{"train_examples": 97500, "translate": 0.12, "qk_norm": false, "label_smoothing": 0.05, "one_sided": false, "lr_schedule": "poly"}
Rows from block 7 of a small image classifier, named by matrix and row number. Rows with one number belong to one neuron. Each number is 500 + 25 x the weight over its row's rms, rounded and kept within 0 to 999. All counts start at 0. Numbers have three digits each.
After each neuron's rows are labels from the 100 images, of 14976, where the neuron reaches its highest value: "patch colour" is the nearest of a few named colours to the mean colour under the peak; "strongest on" is what is common among them. Only what is clearly more common there than usual is listed. The data: streak pictures of flow and ridge fields.
# fc1: MLP up (model.blocks.7.mlp.fc1.weight, 768x192), inputs 64-127
# fc2: MLP down (model.blocks.7.mlp.fc2.weight, 192x768, transposed), outputs 64-127

fc1.59:490492493503505480457557519499524511504517544507489490498523510491506486481493492511488565477479519506469476488547531475529509526500527528544500491500494533500546462469530487463514503518524495
fc2.59:505502458509455514548497417531493504544518508467471494471507526478528457493476510468487492532505510480533537483501518498432480476484500474511449512510523515526499542481488507484521481481461475
patch colour: white
strongest on: spiral

fc1.347:482529517530459485528536542486544511489526490537477501498477488499532476462501491473515480532519528465505479491485489471531521518499485461506473499538449461501505481497480534508518474465491494
fc2.347:522502509486535499535548511528471524478474495509499487530507536526517496501467464525500512484481495525508489522492526503519518509547466500480516478494509511476499502454480466496503523520520488
patch colour: white
strongest on: high contrast; parallel

fc1.382:499491479525471540517465514478465490498493476543481524538543484543538499475511520508514531542469477484529519499501488494475506504483492471530472502473477527485530495525524489510482428487522522
fc2.382:481494544515496499523488484504499489458483507468470519446478461493462510485519526504515470519516514470528518537489481496543498476519501489497470512516494531529492509527530465512529523519470505
patch colour: white
strongest on: saddle

fc1.260:519519504509512557517514501483481472507564498508493510493511536492514507491506495529535523507492497505492547518506529524463491479516486499473558440448529462521509523508495478454526536519498483
fc2.260:533486454534480483436508510516502482505515487510528456491510490530513466521509511448497489509511532458502439513489518522530492499495433468502431528490541546497492496505503476520465495497543486
patch colour: black
strongest on: fine streaks; turbulent

fc1.649:509461523465527497507501498514528515517511492514514455528478562505455505459509475474553489510521513510490510462536510537513527489486538522505515491467477507480498521506483494502468544471485511
fc2.649:478547495482481496480493465508511548525512507507496451511495518485539496508490531478490495533519499470490501521497483455464470514463490504535534496501546460482487499475496509489501474516483518
patch colour: white
strongest on: parallel

fc1.467:525481557535514446524459477546504482522486493469526514492508527529498505548502521505539478525494487478458486525485487539463505487514465548505483499498467501449468530507499519505506459519509500
fc2.467:480496463522480531456494484515520482482487486497513478520495490517507526493487480485505489483475487511478516477505485449507499510513465527499484495530468558513471443543505480522490510472461468
patch colour: white
strongest on: source

fc1.187:489491476512513501509536492512520478501472468492506439487493493480464514458476503509488483538437504471482504509482518475507491508525520519546525473454511534500507520501516467551487513489465507
fc2.187:489492488495512506508490537519511506487491514511506503491466555505458458475523516477494519477490481512524517518516461505496466468519491442468518500552496499496518484521492487516530503473494511
patch colour: white
strongest on: parallel

fc1.163:536524504525485476493468483521473495488496478495427440452492467522539518512530491524518510523475515523499501484513463455490551472479516501509475494522517556531499506517539496518498512518510524
fc2.163:502457470482491488469477496491495500523529506463497492517515492505510502500492473530526487455491512486482517510475483491488483483518525450491449496554476443520516457480497538543505472472476451
patch colour: white
strongest on: parallel

fc1.259:532476467484508487511469485525478498539477511473469521484466464533516468506493475455497508560529458553476466462491478537493494520506505482486450515527524521504466517550504510489530478481490534
fc2.259:464502474502478446423470481515486523502492451492504487478507549538467505506481551502525469484472494491499508471494504471512487531524492506486502496482490528501495509533518512501452547512469500
patch colour: black
strongest on: high contrast; fine streaks; parallel

fc1.406:485487501479507500455501478501476490527534512526508521483445501496505521506507526470534536521532506545464503480533517504476492523531497456521528497461496503485508529513453481513545454506553510
fc2.406:484520494504510476529505500464505472507485536504483480534469482472518465472488463493466485486484518504475477512486535535530477478526535556527476488470499521500508501549511515472479496497518482
patch colour: black
strongest on: parallel

fc1.30:471513497509498503498480495515503463493503481520546441473471524538503479498469512490540502538468503493516506511495544490488479516484502456508467501506532519469461500518512498465459456524521503
fc2.30:484534501484484502512482452485498473479475536487482450473497454500468440506493521484511500507495490483520497491485513522519515505518506487503447485529520490534534525523528513550489522501497489
patch colour: white
strongest on: parallel

fc1.436:475458510539483502519518519487539462477481554500517481519499521477524471488520494457496510517517449474550507454498506495513530502490517501517483480529460509453505488462526509523482499494502480
fc2.436:498496492489495552464481522495484480492533505486509463495481530520496523520488459518468516523515549499461501489494514516467496542497525532506515493541468484545478553479485524484556472518512500
patch colour: white
strongest on: parallel; waves

fc1.596:527484490518479483493505494502530501567541511503509459483483484517497513507532466498499500493494530469473550512505523530457519475469521480459522523511523496499503524503477486516508520537508458
fc2.596:534443445473508517510510516476483531517528486458499504475484478465467524492483520501526515554506488503470512497495518511532553478469482540515492469472512503459506536467489499533490566510467512
patch colour: white
strongest on: parallel

fc1.138:532526520488514501470502497481514551438508487519513527475508492560499528489493480512519552444508521508494500530513496512501525520456495509474497553524501523477514529472456535509531473468494538
fc2.138:524530508523488489547511497512458484499478521509526533507478551471499475477522498505476493512493486488517504514511519510519501489516506492493439504501534460479470483496493464468482540531506509
patch colour: white
strongest on: parallel

fc1.296:507477513534494515521538474500501508455544519498505505523511473551477522486507493458500458499495508506531461495485514496545495467503413507520504511480477498465512497536518510506518517439471495
fc2.296:490502493498501468525522481519493483460486495524557506513494476533497479502510504494499498512475489487535502491507498473534468528484458497489496475514453476496514484500502475517510468507454503
patch colour: white
strongest on: parallel

fc1.440:482505512494479444499496434476479521493494485474467504480514474518500495532522519498509493482504532456519469522476523510507517520498462473526480542507491561500518517493514474545499465479519478
fc2.440:499465512550517513489525535491522451453543514503477503527499485523510488499467469511501514519536504541525520535528506469477513525483534527498546495450492498510485505516492525460504492495478501
patch colour: white
strongest on: high contrast; parallel

fc1.574:506530467482510490490542493500520495479496474467528521476451535457505521481503498542470492502500514475519507523470500471510488505510482582513506506504489557489490517510507494484483485514527523
fc2.574:489515515521499426477486467521527468490541488521494519456525492495470422484496539466497543521481500513544497510488446444509494506454512474506485516453512498499526493510500539506498502488449490
patch colour: white
strongest on: parallel

fc1.257:455515500521499511515428528519467474443466465490509542447480487522507480476477507510489467457466518496469488514492508487486520481524563485522533542493521452485519529524525495511485473499475534
fc2.257:500522524511500456508521477482499535468461499526539569508495494455491509495515514502492505548512520489552502510506493505478527468488466454516507544511458518530486476511489529487472493483527491
patch colour: black
strongest on: high contrast

fc1.682:539504474515538452554485465514496530543499475505503438520484550516527497484523479510465498519452527490467502483515489505496511471496530493499480492530533500518528496495509515513518481517457480
fc2.682:464495507510509466432483554533456532475520511498493516506520489516505502489528533505502500491509484500468502505503489456474507505529497464471507528570485498456545482546502472548491516513488493
patch colour: white
strongest on: fine streaks

fc1.521:496520491517470518476472494540514454523462488455497529458528507461452539487491481518494525502514512528502468458502493471490496471491485500449515511498509508472518489453518514526516525485560521
fc2.521:503522549498528458523500540458477551515512532539486549499503468507480490480505527530524505479507514499554504489518477485495492497466492516488458481456497495506509455496511478482495491556482467
patch colour: white
strongest on: parallel

fc1.281:519494494541477476493537495544498496459467500530498557497498502538485499501455521530500510440482505508503524519518533545519444517464538553492507529490511477523507505528506498517517531528486496
fc2.281:532508500503520491436540525486493502509514495538472502514494524490468479515507478457472507483505517483478459554511473529530489474514527524472480495518490474456500495506491507559517501478448496
patch colour: white
strongest on: high contrast; parallel

fc1.200:476541468511500519548476514509469497539570473554503515511494536485501483535512485511484479514488494465525539489467543487461506517467496522555486537491512475491506496525482476458520493472513522
fc2.200:540455519517480514443520547495502493496440503481494494481493486530506523500492541502526454503506499514485487487489513511530499495488444478495479474472500509501511507489504518536481533502474516
patch colour: white
strongest on: fine streaks; parallel

fc1.34:477498486441498484471469485477507505531517478508505486499491526561482504520503503516497477447507508469513479517515509505511468493472453525522499489531525474476493532517500505530495455495501502
fc2.34:512486507511497523510504474525502463520522551508469494537509488497480462502488509460513504516481520479575493502488488495499489497527504471477477497502524559497502494492525503461498466513520465
patch colour: black
strongest on: parallel

fc1.361:501523491477498513491480473508481486524475505491497469519470526527510498499505508491483483514485455524484491494477443518490502492483514496475530472522536505469490482509467491540501574484522494
fc2.361:524491505453519408516508534538487511527494504459508478491529486459500465482501487542511503504492508527501488510476551481480505524440543501496500477495501524503512478509507499488489519503498499
patch colour: white
strongest on: whorl

fc1.701:513527508508522446481500486472490535474490476515473546456506503534450479485536518504494474507508528453493487471443498496505453531524496491489468560530516518442489492485447468445498485501478482
fc2.701:463490528512513543506549450506511493498504523518523487482510551561504534525477505502514519520490491490468531470489590474506489501449476504473531507513495536525546511507518507553463476500474543
patch colour: white
strongest on: parallel

fc1.254:478526531542469496493561488509483520502535438523490582472516528488517509498466482482471459468458467489538476478479507517465499478539482498477531496533476455515496506540477510528492535470502485
fc2.254:513516434495501514541478511471491576482450481504490495563502447465477483486491490530536500491520499500506491509494457539529516488420491507475477476448523500471524472515504557486550466531487499
patch colour: white
strongest on: source

fc1.103:511513479515456538543511449529494500493513547496519442482517488508486508510455502495493529523506481473498525522527477495510472489497551539530457492483527544505476510516513432488481484500477487
fc2.103:550499493493525537479518506500498504489471499534511509523508525520486477499509455515506515501491503522533461532514501571477539511503493542536528512518509481514535516446468513486600468481528508
patch colour: black
strongest on: high contrast; parallel

fc1.749:489485482502498499484495496524488486517518496490503542521487515453468522499549525486462478515552473499478478510489438488508519452529497496506449515511508521524482462482527517515515532484511488
fc2.749:571482478481505495469515550495488453504492454552497507484515499524491489492472509515527499503494497532538528514512496533517481488522509569463473508512522496499506533532510457489531457545526479
patch colour: black
strongest on: parallel

fc1.148:498482499523537524511533524492533468426498512508536547507537467510519487478505505538481504464513505528539511501480542515511492505506528465481453479540501505461513480520523509523501510503528510
fc2.148:527501473485514447531495519510477482443511500449499492500540492522502475491519454460524509463516490472506496504527500465499473504523530496533505495432486507489499491530490484485510456472494464
patch colour: black
strongest on: parallel

fc1.657:519497480501555465500551539484486477486488494482480492434494540476493508516472500506480526484516512476479532560487464492525450521495476503499508503485484534488492498542496480443484516472493501
fc2.657:508478524510506507479486512514470485480471496472477557522516525478516435507512488482489493552478503490462544503485474522512501503508463507467527524480524547530479453521470485481468504514559520
patch colour: black
strongest on: high contrast; source

fc1.239:491516491505502458512506476469499496511514454504518490551524540550518521469443477520504462501514471538455500554515519525473469523472489522461475529525499474484521530489467492487492469504492537
fc2.239:474505498493500503471483516460561547481502507507536502519488493439489486487516524511479459490511493503542483495504502464490506501489493530511533502441521556506498490528493567525492554465517475
patch colour: white; black
strongest on: parallel

fc1.149:534525488522517497516516476463472491533495507481534465520521496553456479505475482521524510468465453465536495467476540530527527532494482487542485543504473545494497540533501486493507435514474464
fc2.149:499518483507489494531523471535480476461491567519484527529491525517504509486491485514510488523474511482486508481512419486484507496509493473510460483525522505553531496518510470489488506514538559
patch colour: black
strongest on: high contrast; parallel

fc1.534:480486506495481565463490498525532503452482505497472432489492489493531500489462508508506460495499503497492474539476474533508545458475490498515511484488513470496518449520471530499506483471488501
fc2.534:558538463500490501486509485464513501466511468487499538532494482484486457464518526490518533462484492531518477557500513526513501487506497492505461508521499490501545498490481490488444495530446501
patch colour: black
strongest on: saddle; source

fc1.139:486525489524509492520500485536491552477482484505509505525505507491477540513486482528503512488470495515484537485471551525519468495498456447429532527519478471489459546485492511553514503461493476
fc2.139:455516462499529560424492489468467496485508502517491533581461497514513491488483544463487511445497518474467526501510477488473510517496516440496479450499525467460517520500490515454536485544452498
patch colour: white
strongest on: parallel

fc1.612:530505500515504531511512509513468499481489507473518478495503457455501494525454487507497499519482535497498499511484494492510526556537485505489550512499469529523502486482530519519525550477481508
fc2.612:513460491536539492474501532520497481486485518537465461520473546507495464495476496463512512461480496485467484481519458481490528492579494436483465500462558514473514473548510520474504492501514514
patch colour: white
strongest on: fine streaks

fc1.505:481528480486520487490456483504536480501460494517513479519499473474471545501514456472461501514490537487551483468508493507463497461483523556450465486491483544497488484494484511466466523494527497
fc2.505:523470469504508445540514547532518520587518520510480531485501507472489494508504504529486489489484512489522492523505469426487484500456499468479531516500506505524479506533503530528509517497498508
patch colour: white
strongest on: high contrast; fine streaks; parallel

fc1.359:485476453505488527461481542493491505522491481507506514474527516507548480505480498479520549542505517493546477454478495518498523472477500500438502489511512513492507496511520482514453533521538511
fc2.359:543548490495508506524519526475517452516509530518524515456473523502474537486551535503509464537518503497516495481506535524518486512426499492478489468503511448529485499525529493471454468486505528
patch colour: black
strongest on: parallel

fc1.637:494489533522488519469483530501494509502535494502528484456497515490537492505516488494512527453478494518460481495511493466476510485458530513498520522467553482497512478518482476436487522502443482
fc2.637:514515481508513489484495467503494494556473485514507481535520460483518498489502460516510513554521532498522520533483526512527532488495487494503568479495506514524499490499491459534468511482551511
patch colour: black
strongest on: fine streaks; whorl

fc1.286:512489483517503489464532534517503516477506489517529552471500535502493534498517523478515503482511516507509505551484500501512457486465530519480504542510510474493481509503476525491485472495476497
fc2.286:465511530520499502485501494466507485541451513475488505501494509546514508503508542517504502542507494498517513497504472498498483496503514487519475521476555495561502485531488547538503498484463505
patch colour: black
strongest on: parallel

fc1.231:539512515534469508500508514475519531508528471438549485474486531512455491496478518509509522511481508506462464533525528490459499527479506498480520482559486476461532481542502469476469506515450502
fc2.231:489469440504525480506522513513472462513496512504489503471543505494516481518523532476519494482499466513532513470519432502491514517523464504546492476459488505514476549476516525552522468514506514
patch colour: black
strongest on: high contrast; fine streaks; turbulent

fc1.601:500493502543523513528445499488522485491467500537465500487525467528484510498476523497494504512467497509486458451459500501430486501520509552444487501476486553458486456493487497512471483486480486
fc2.601:529462487515499524486504484521507537495477422499455491586489546477535485510496511512513485531531506519504475488488469463512466475487508487513478540447504486514487475510498542522510496462511485
patch colour: white
strongest on: parallel; source

fc1.278:491517490523516502517491480503476476481478477547515480480518506555497518515510505485521480527509477497500497493445519501501508508479464502485481519473516487498508507495477505529485508455450483
fc2.278:487504526463540493501495535503504532486471571526539479472488497506541517476506453540479511471501544497463488471513484480464511492518501487464517482507486477502534501488523493504513538490513511
patch colour: black
strongest on: parallel

fc1.161:546491501504507489533498487473518547461547499497484486516517549557508484456559504488464453494485454531516514478494477501511475536471459446482469494521536531491516501478523523465474477523475506
fc2.161:483522489475478513489552487515516521534495457525519503547498487498511493514481482512482464511506509472553466524481457510475522474511488514511564495479482508465479537466489454549483482513501508
patch colour: white
strongest on: parallel

fc1.264:486487504521506472511503503485467480476496529513489529487549485498518488536534532490489527560521513489467499488497434465459490523519469474492504502501501458512488483530496501521538461455542495
fc2.264:474492585521507502501503561517489509475504515532527493462484512483528525506459470504474474515536486512436521475509517493474482513499528485495505500491487531509486539511493499474481498461467510
patch colour: black
strongest on: parallel

fc1.661:495483457509455516507473511523482527487523486503466535497473472492494480495505503485503499493509454542499500464499512519452531501482498518536507533529513521492515487536528509476483478475499478
fc2.661:515497492473497543471501429528487514495440484517440551487465454474496472502496568516523513498502495470523464476509508481491504517496487532494457472474499523487529484538501470508520506501535493
patch colour: white
strongest on: source

fc1.37:532501503496490470468493487464500493514461505529523521504471529494486504522548556469531512523509481501515489455470501497418492492477455527506473496495517538514485473498531472502490551478489495
fc2.37:499529475475488501499482515492517520527514518553504487479465520438470512493510510521511510508524514509518488513523475450510497517527485509527486518532528503466510510531509559471530465511518486
patch colour: white
strongest on: high contrast

fc1.542:525501498538503508473507492482499494475509494492490528500476505499531482463475520493501467486498537506515484484500480495510490483477510524511502488516541474500506457479506484497482514491488483
fc2.542:476515460501499543441503429525492472515483469503545490525507543463458544488469518470498482476495508523489487495483500528490487515470504490506488516477492503496527535502490506492531452497527527
patch colour: black
strongest on: source

fc1.314:474516487521494526495521490493521512516499486496520482509514520529520524490518495505481531491487477517468474496505433503482511494449506542481488516535490501540494484478496492502493496476533490
fc2.314:540483477524489540501468531491476474504538473517501496480483486516478463514481515477502527430502479491498502502495539528525524506512497506476478516473497497466477545470528477448479502519465525
patch colour: black
strongest on: high contrast; parallel

fc1.188:495504494504470492491527527472507517468468486503501529453506489552499507455483506493519532501493507477488497500468529492500498508518524465466502493495527467512525475498525498486498525460491526
fc2.188:520546461513515512533531479508457511458471477467492547509487481509505534504504544456485453509455477489468501519527512525540512511460477492488517524493472461498503508524510502477524478487517509
patch colour: white
strongest on: high contrast; source

fc1.270:494502493522497493472514490514517499505486508503507484498482518476524508488512505478521477539521514489541522485521485485532476492456466461531449500478469499521509485507552513545526433450523529
fc2.270:482517553493509498523520513462523503487461504542556480524511506470494503495517481511512485516486509515470501466518463540494539525443526518515527499513522484462504487493502490483475454475518487
patch colour: white
strongest on: parallel

fc1.35:485522499488511516479545547474492539509528504531555498508527521477484540465496463475539496481454576509514506543469535491509505528476493471500498481468519498498505495473484513472518535463541495
fc2.35:561490546523522499530515500469500503475523504479492506465493504520507468493545524479473456526482499511540504456516492554495496513449482483505492496513529453489501515540461468493500481504510524
patch colour: black
strongest on: parallel

fc1.434:544518494442473455476531499523527542528493483499542532495500522486486494478505473470511540531500501493548488461509473540531488483519482464471498464509511485504514487490476490526481502540521529
fc2.434:477557511497491514527482475508512458538478498497509477563488462471482457511479541501519514499500504476538496503507507495479485505468472498487426488455495507493475511534489515528454494455485502
patch colour: black
strongest on: parallel

fc1.724:532461503530508468504420475483493499500502503495460483457473496501534493517506484502522465453494540494489459492505502471495489506496494494497477525530487435512485481461505451510521490509493533
fc2.724:492495523534495515516529537492495505473467474520500490510504516504475513494514499509525505540512473510498499481493529524501514496472493511479536497510507548516500474496491559463475552493464477
patch colour: white
strongest on: fine streaks

fc1.552:520473489520483515486516465528552542482482453494483518486524487480530487503510476531494497492499480477524490493499490507498522519471508467501461538520526498475476511487480432476454461476471527
fc2.552:475526505497522484477474482482491511539500525493528493485525509485492522486496462470516467479494503515463531521498503528536472492515508474522486477485467491549511489508474545558470482526511512
patch colour: white
strongest on: parallel

fc1.664:511502498500488504507518452517485498480499453548514477472452506518493478501508496535459460554455474503496451469479472518518561538486539542512478483494506509491490505521492460493475477478501499
fc2.664:489492483515480547455478489509540528530498506473476505579542489493516525522472526505485527451471507522509493531518556457474516498495552500518515463478501515502532504533447526551491469513535533
patch colour: white
strongest on: parallel